config.toml
model = "audio captioner"
decoder_layers = 8
decoder_fused_qkv = true
decoder_inner_norm = false
decoder_tie_embeddings = false
beta1 = 0.9
Rows from block 5 of the text decoder, named by matrix and row number. Rows with one number belong to one neuron. Each number is 128 + 32 x the weight over its row's rms, rounded and kept within 0 to 255. All counts start at 0. After the name is the row's rms in percent of the matrix's.
# fc1: MLP up (decoder.blocks.5.mlp.fc1.weight, 512x256), inputs 192-255
# fc2: MLP down (decoder.blocks.5.mlp.fc2.weight, 256x512, transposed), outputs 192-255
fc1.303 087 [107  50  89  98  97 140  85 132 101 183 106 111 139 158 123  52 159 122 155 172  77 118 143 144 140 132 111  94  99  78 109 118 126 138 162 157 103 106  68 131 150 168  96 116 102 124 108 103  92  93 152 155 143 145 160  81  88  53 105 201 152 104 125 136]
fc2.303 073 [122 103 117  85 128 137 103 167  94  82 118  94 139 138 126 129 147 100 187 114  87  61  78 138 141  89 155  91  72  46 142 124 117 148  81 203 173  90 200 123 126 140 164 118 117 131 111 154 130 128 122 137 120 198 185  81 175  83 127 148 156 106  86 114]
fc1.304 098 [173 104 115 148  86 144 111 114  52 151  73 101 116 170 122   0 172 131 126 138  94 136 145 130 156 158 119  75 164  81 103 110 153 134 130 184  96 147 147 115 156 152 149 145 161 103 128  87 137 114 190 170  94 107 142 103 104  99 101 114 111  79 105  69]
fc2.304 115 [149  82  75 163 114 158 170  49  64 121  81 156 139 139 117 151 157  95 162 124 132 108 143 171 171 146  65 123  96  80 183 120 126 147 152 170 101  94 170  93 152 160 132 127 143 140 101 105 100 175 168 157 107 127 164  81 113 103 115  90 129  76 141 152]
fc1.305 101 [125 101 143  74 215  84 144 176 109 138 119 125 123  98 204  93 121 128 161 187 135 143 104 101 111 159  54 108 138 112 134 119 155 190 145 129 136 164 146 182 120 137 150 168 171 202 103 109 128 121 146 148 173 100  73 134 144 116 136 147 120 104 119  79]
fc2.305 083 [154 102 120 164  96  82  87 141 116  76 120 116  98 151 156 152 140 115 164 171  91  92 112 142 151 115 111 153 150  84  64 174 172  66 206 163 105 136 174 169 144 129  93 142 131 121 140 110 137 167 144 122  74 129 109 105 110  80 142 146 109 172 128 120]
fc1.306 081 [100 136 128 107 117  53  95 150 180 166 115 145 193 154 158  54 159 116 167 187 154 113  92  91  94 115 149  77 157 124 110 143 119 100 172 103 129 173  81 154 128 125 166 128  93 181 197 157 136 112 146 119 152  87  66 152 158 113 139 205  70 116  94  81]
fc2.306 076 [122 146 154 171 152 118 156  53 136  98 147 184 180 116 129 120 163  86 108 145 155 104 133 147 129 117 128 165 131 175 144 133  87 117 181 100  75 116 115 117 159 127 123 103 157 131 121 120 111 141 127 174 137  76 117 114 115 149 201 125  35 144 144 178]
fc1.307 103 [167  51 115 121 102 127 106 156 133 171 132 137 146 176 119  95 195 110 129 160 184 146 180 171 122  89 157  71  74 121 108 121 141 142  77 137  82 111  92  75 162 147 119 110 109 105 143 135 116 101 110 163 167 110 156 118  84 155 156 150 106 116 103 111]
fc2.307 094 [138 127 131 189 174 146 113 151 117 182 176 108 113 112 134 174 133 124 147  94  85 105 149 164 168  87 166  93 119 133  95 116 139  70 119 105 151 110 132 113 104 173 147 127  91 123 168 137 149  63  98 150 154 173  82 167 148 172  80 109  91 106 179 146]
fc1.308 100 [140 124 115 152 147  88  84 100  95 114  65 111  94 178 135 126  92  86 207 120 131 133 124 116 168 103  56 105 151 133 166 171 170 161 121 120  98 135 138 113 168 143 137 139 159 141 147 126 147 110 160 129 125 115 119 113  97 155 116 135 113  75 141 104]
fc2.308 100 [107 144  72 159 112 124 106  65 107 151 133 128 137  97 124  91 162  80 187 106 121 139  96 158 121  74 121  95 189 104 103 143 171 106 164  53 130 138  95  82 154 158  88 136 177 137 141 186 113 102 125 146 116 135 100 141  91 158 118 135 111  97 178 127]
fc1.309 088 [133 120 165  53 134 109 176 149 180 119 123 164 168 112 140 135 159 111 175 118 139 186 109 155 106 135 110 146 122 140 112 125 144 174 184 112  93 165 127  88 123 115 117 105 120 180 134 158 116  88 221 212 176 115 147 172 173 128 113  86  87 135 142 184]
fc2.309 084 [167 130 137 185 141 146  97 180 120  97 133 123 126 209 150  87 108 149 119 143 106 126 130  87 169  99 140 142 126 110  98 110  94 101 117 142 131 129 149 187 149 110 123 164  85  97 122 101 189 135 110  98 100 144 123 153 103  86 147 151 120 145  99  50]
fc1.310 090 [155 138 169 152 182 170 162 200 113 136 146 124 119 125 155  26 128 155 112 151  73  80 103 158 139 165 156 155 126 131 141 137 139 123 124  95 131 137 132 130 162 169 236  94  44 105 104 101 149 121 165 149  97 154 173 174 110 123 154 118 126 113 107 153]
fc2.310 091 [177 133 173 111 163 152  84 115 180 157 141  99 165 134 159 157 125 111 147  77 136 127 118 167 137  86 168 123  72  95 118 141  76  87  34 153 128 164 114 129 156 175 178 110 128 163 178 128 139  93 151 124 171 183 173 151 173  85 116 126 126 117  82 110]
fc1.311 116 [122 126 127  91 165 117 109 125 109 145  98 110  92 115 106  91  87 158 145 185 194 189 119 129  86 120 125 123  98 142 128 146 195 114 174 152  89 168 138 107 126 125 115 138 174 168  65 137  69 101 141 199 138 122 205 127 147 115 152  89 119  41 118 156]
fc2.311 117 [126 100 161 148 117 131  97 124 146 158 115 133 117 100 147 119 118 154  99 153 143 144 142 144 144 137 132 156 129 223 117 145 143 118 131 125  99 150 108 117  76 173 134 137 112 153 127 123 115 168 129 150 155  80 122 106 114 141 132  83 126 120 106 152]
fc1.312 098 [138 145 141  61 155  51 171  95 156 133 112 112 201  82 148 147  89 128 105 111 191 151  95 183 115 119 151 135 159 141 162 113 139 152 161 112 106 160  64  76 136 164 115  97 164 102 130 149  72  89 151 152 206  95 133 202 147 124  88 122  99 110  94 167]
fc2.312 126 [134 128 150  62 157 104 181 111 139 155 155 162 196  88 113 136 121  80 117 121 167 145  91 129  69 118 138 130 148 157 144 170  72 120 107 106 114 157  51  73 156 197 169  85 153 113 157 147  96  44 136 146 161 102 105 165 147 143 130 131  98 129 113 183]
fc1.313 096 [156  58 136 107 152  84 185 136 126 129 122 161 219  81 147 146 128 124  93 123 193 161  93 151 122  68 140  72 143 141 180 119 100 183 180 148 107 164  55  73 132 138 107 133 166 124 115 164 105  91 137 124 189  77 127 189 146 141 145 142 127  58 127 162]
fc2.313 097 [136 125 159  86 134 135 185 122 128 178 141 164 171  58 123 168 128 114 151  96 147 162 132 144  75 140  71 133 117 146 185 137  91 141 112 137 126 121  53  83 146 231 141 123 149 123 132 149  80  62 148 105 145 135  73 165 131 132 152 123 106 151 142 194]
fc1.314 093 [106  49 122  51 164 104 153 127 142 162 102 167 199  92 121 187 103 155 150 146 181 154 128 121 114 111 149  85  83 106 185 135 127 182 124 133  85 140 108  95 119 121 105  75 136  92  86 184  40  31 123 129 149  93 137 142 175 101  69 131  82  75  98 149]
fc2.314 076 [113 120 111 140 148 122 104 116  92 130  65 126 143  95 148 155 108 116 126  92 112 130 160 105 103 121 144  91 118 121  92  79 141 142 116 166 157 184  71  98 134 228  88 124 109 141 144 111 108  46  96 154 128  98  83 126 115 103 108 118 118 108  68 140]
fc1.315 133 [156 122 143 132 121 152 118  99 101 147 151  87  95 151 131 136 141  84 131 113 135 120 131 163 134 113 140  91  82 130 160  81 139 194 108 207 146  99 124  88 133 141  98 129 176  55 212 173 147  90 144 147 126 139 162 144 130 144  88 177 178 118 140 213]
fc2.315 129 [158 135 148 142 144 144 100 125 126 125 138  89  97 119 152 129 141 136 174  78 115 107 108 130 145 101 155 111 115  85 109 128 172  84 138 183 147 115 181 108  69  83 115 127 127 160 161 124 147 116 160 160 125 123 121 126 176 131  64 108 136 106 193 137]
fc1.316 110 [132 127 111 142 112 123  73  84 135 111 124  93 110 138  80 117 163 130 184 134 116 149 122 119 176  93 118 124 198 132  73 142 189 160 154 155 125 139 115  86 130 113  41 142 177 160 110 181 125 113 100 141  97 125 107  95  81 126 150 160 139  97 147 120]
fc2.316 123 [143 124 145  65 113 156 160 128 125 115 132 136 135 126  93 162 129 130  52 100 129 140 169 130  75 120 155 101 104 115 121  95  47 108 111 124 141 142 160 137 145 125 175 108  94 110 134  90  63 141 117 106  97 174 120 111 174 144 101 139 122 177  94 179]
fc1.317 078 [172 153 113 138 115  86 138 171 149 142  88 114  92 184 126 151 143 186 143 162 200  82 156  42 120 121 145 103 123 113 176 128 104 128 138 163  99 109  44  85 126 148 164  99 160  87 181 108 129 131 195 153 140  33 147 123 144  65 166 175 118 144 117 120]
fc2.317 085 [140 197 113 118 121 133 124 119 161 175 171 112 123 121 122  81 155 138 123 161 156  84 132 132 148 134 137 136 134 149 145 131 141  96 200 128  95  45  74 124 111  70  85 130 102 127 120 130 135 221 138 153 139  99 165 130 104 133 123 110 131 119 128 133]
fc1.318 094 [121  89 102 128 157  82 138 121  43 119 143 106 188 143 118  89 101 121 138 130 178 156 109  51  87  77 172 113  98 140 128 124 137 176  96 155 174 129  96 102 117 130  97 125 172  89 107 108 111 136 171 128 167 157 112  98 137  77 135 162 156  35 128 101]
fc2.318 093 [132 149 157 199 117 134  90 117  86 136 138 100 123 180 118 104  91 131  91 100 113  87  76 108 183 117 141 158 130 164 127  96 129 107  88 133 182 110  91 123 114 175 107 153 117 106 146 129 165 159 171 129 146 121 139 105  73  78 117 148 207  98 151  94]
fc1.319 078 [147  90 119 123 185  34 155 114 114 161 117 131 110 147  99  76 130 131 147 131 175 197 100 148 138 137 121 127 140 169 118 129 160 132 131  70 132 159  93  62 141 152 156 146  93 131 152 185 130  70 184 128 152 133 199 127  66 118 147  77 121  69  64  69]
fc2.319 090 [ 92 153  87 132 135 128 142 130  60 122 119  99 121 128 120 146 135 118 154 140 103 130 121 138 105 116 136 135 104 152 112 119 119 115 124  34 114 107 128 134 107 106 128 114 165 138 109 104 127 136 104 115 109 118 114 145 137 121 133 112 193 136 141 138]
fc1.320 087 [149 117 140  95 157  77 143  83 127 113 128 113 214 173 128  99 100 103 136  95 169 163 132 173 102  86 144 159 114 170 108 171 117 111  98  82 158 109  73 100 180  95 142 130 121 113 120 173 118 142 153 101 114 153 134 146 149  63 175 150  42 146  59 138]
fc2.320 081 [129 138 131 125 130  62 155 125 150  96 100 142 199 123 166 173 102 124 144 127 123 123 125 117 112 114 145 144  99 171 154 132  90 104 110 128 129  30 104 150 167 153 127  82 112 127 131 127 112 162 145 137 168  99 172  91 120  97 174 161 108 162 101 175]
fc1.321 127 [131 115  94  89 124 113 167 117 124 168  91 150 192 199 171 136 148 173 101 117 147 156 148  56 112 111 130  87 133  93 163  97  95 188 119 126 135 119  89  83 184 166  85 156 171 121 164 141 110 102 193 149 176 127  74 144 139 104 105 175 138  72 119 151]
fc2.321 130 [ 42 147 135 120 114 138 101 138 129 194 134 110 112 121 122 134 121 134  58 123 122 110 146 133 135 110 125 117 139 136 121 125 151 125 127 139 134  56 146 126 142 132 123 119 129 145 134 130 136 120 131 153 129 131 158 150 138 127 124 166 142  90 126 124]
fc1.322 103 [194 153 112 103 140 104 126 171 113  92 145  62 113 110 121  68 146 108 184 181 163 167  88 163  62 134 126 130 109 110  84 124 183 124 170 126 176 134 137 100 120 152  66 167 126 129 128 139 108 107 194 209 119 154 142 141 120 115 130 119  99 120 146 140]
fc2.322 098 [114 166 129 151 134 141 105 166 106 175 140 133  81  90 153 146 156 190 128 159 126  90 157 156 128 137 136 142 101 173  61 144 140 132 138  86 144 140 147 163  26 134 128 113 105 119 113 150  99 191  93 129 151 125  94 129 130 145  97  90 115 117 103 151]
fc1.323 106 [169  78 108 139 119 148 139 137  95 176 128 127 121 195 138 158 153 145 144 129 131 124 120 111 117 160  75 119  48 144 168 112 122 189  91 182 124 104 110  99 149 146 151 132 116 101 230 124 149 129 150 118 172 114 149 148 130  98 142 137 157 146 122 162]
fc2.323 105 [125 148 154 145 117 141 111 135 123 101 106  64  28  81 118 125 104 126 155  91 127 108 111 128 155 101 137  99 137 124 125 117 188  88 117 172 158  97 135 108  82  87 123 134 134 150 132 152 147 130 145 185 126 117 163  92 179 140 104 100 151  95 168 106]
fc1.324 099 [163  78 135  69 172  95 149 148 143 138 107 145 162  64 141 132 147 128 116  78 168 165 115 147 135  86 121 102 136 142 133 108  92 124 109 138 116 161  47  56 140 155 139 105 159 116 154 181  87  53 124 141 149 144  99 166 109 127 129 110 101 112  98 133]
fc2.324 112 [107 102 107  48 164 127 183  80  87 155 131 148 154  95 137 165 119 113  79 110 136 141 113 131  60 150  95 135  94 173 160 144  58 136 126 102 129 193 101  85 114 153 174 105 137 145 110 151  82  81 134 102 123 107 139 133 183 135 138  84 139 127 121 157]
fc1.325 094 [104 165 120 120 196  75 106 114 152 126  63  92 108 132 148 123  96 125 176 124 140 117  95  71 154  98 107 122 152  91 120 132 158 112 129 109 126 128  93 133 109 167 148 116 149 105 170 168 119 113 193 138 174  86 103 111 143 103 126 123 129  98 126 138]
fc2.325 094 [130 144  81 172 144 123  84 115 138 165 167 122 136  88  87  80 178  76 183  61 127 152 154 163 130  83 125 111 183 143  86 129 163  89 108  97 132 103 109  82 132 151  94 132 175 116 145 182 150  99 100 166 140 143 110 168 100 166 125 116  84 130 156 124]
fc1.326 084 [140  90 113 160  88 175  96 155 114 180 158 107  94 130  99 108 163 114 166 135  56  97 152 108 180 130  92  87 121  79 132 157 148  78 104 160 135 158  81 123 149 199  82 201 102 111 176 106 140  51 139 166  77 160  92 102  50  90  83 106 149  81 144 102]
fc2.326 077 [ 92 124 151  27  95 173 167 103  77 141 171 118 142 116 129 133  95 108  93 165 163 143 128 126 109  78 152  92  81  98 141  65 118 159  96 166 112 139 139 111 197 173 149 101 148 108 111 160  78  46 157 130 128 203 167 118 149  93 157 130 153  92 132 121]
fc1.327 085 [157 113 158  70 162 111 130 183 116 134  99 159 176 160 150  85 166 104 125 164  92 128 105  89 109  95 145 122 116  69 134  99  86 157 127 134 167 173 114 118 170 158 125 150 117 128  97 103  79  64 173 158 115 148 105 176 134 125  97 127 114  85  94 115]
fc2.327 061 [133 154 141 179 185 118 148 128 185 179 106 149 136  98 188 119 176 155 178 164 142 133  61 115  75 157 103 201 146 124 155 177  86 104 177 113 126 199 130 186 113 138 137 146 126 134 154 130 100 152 111 111 112  72 107 208 115  84 159 126  90 132 126  91]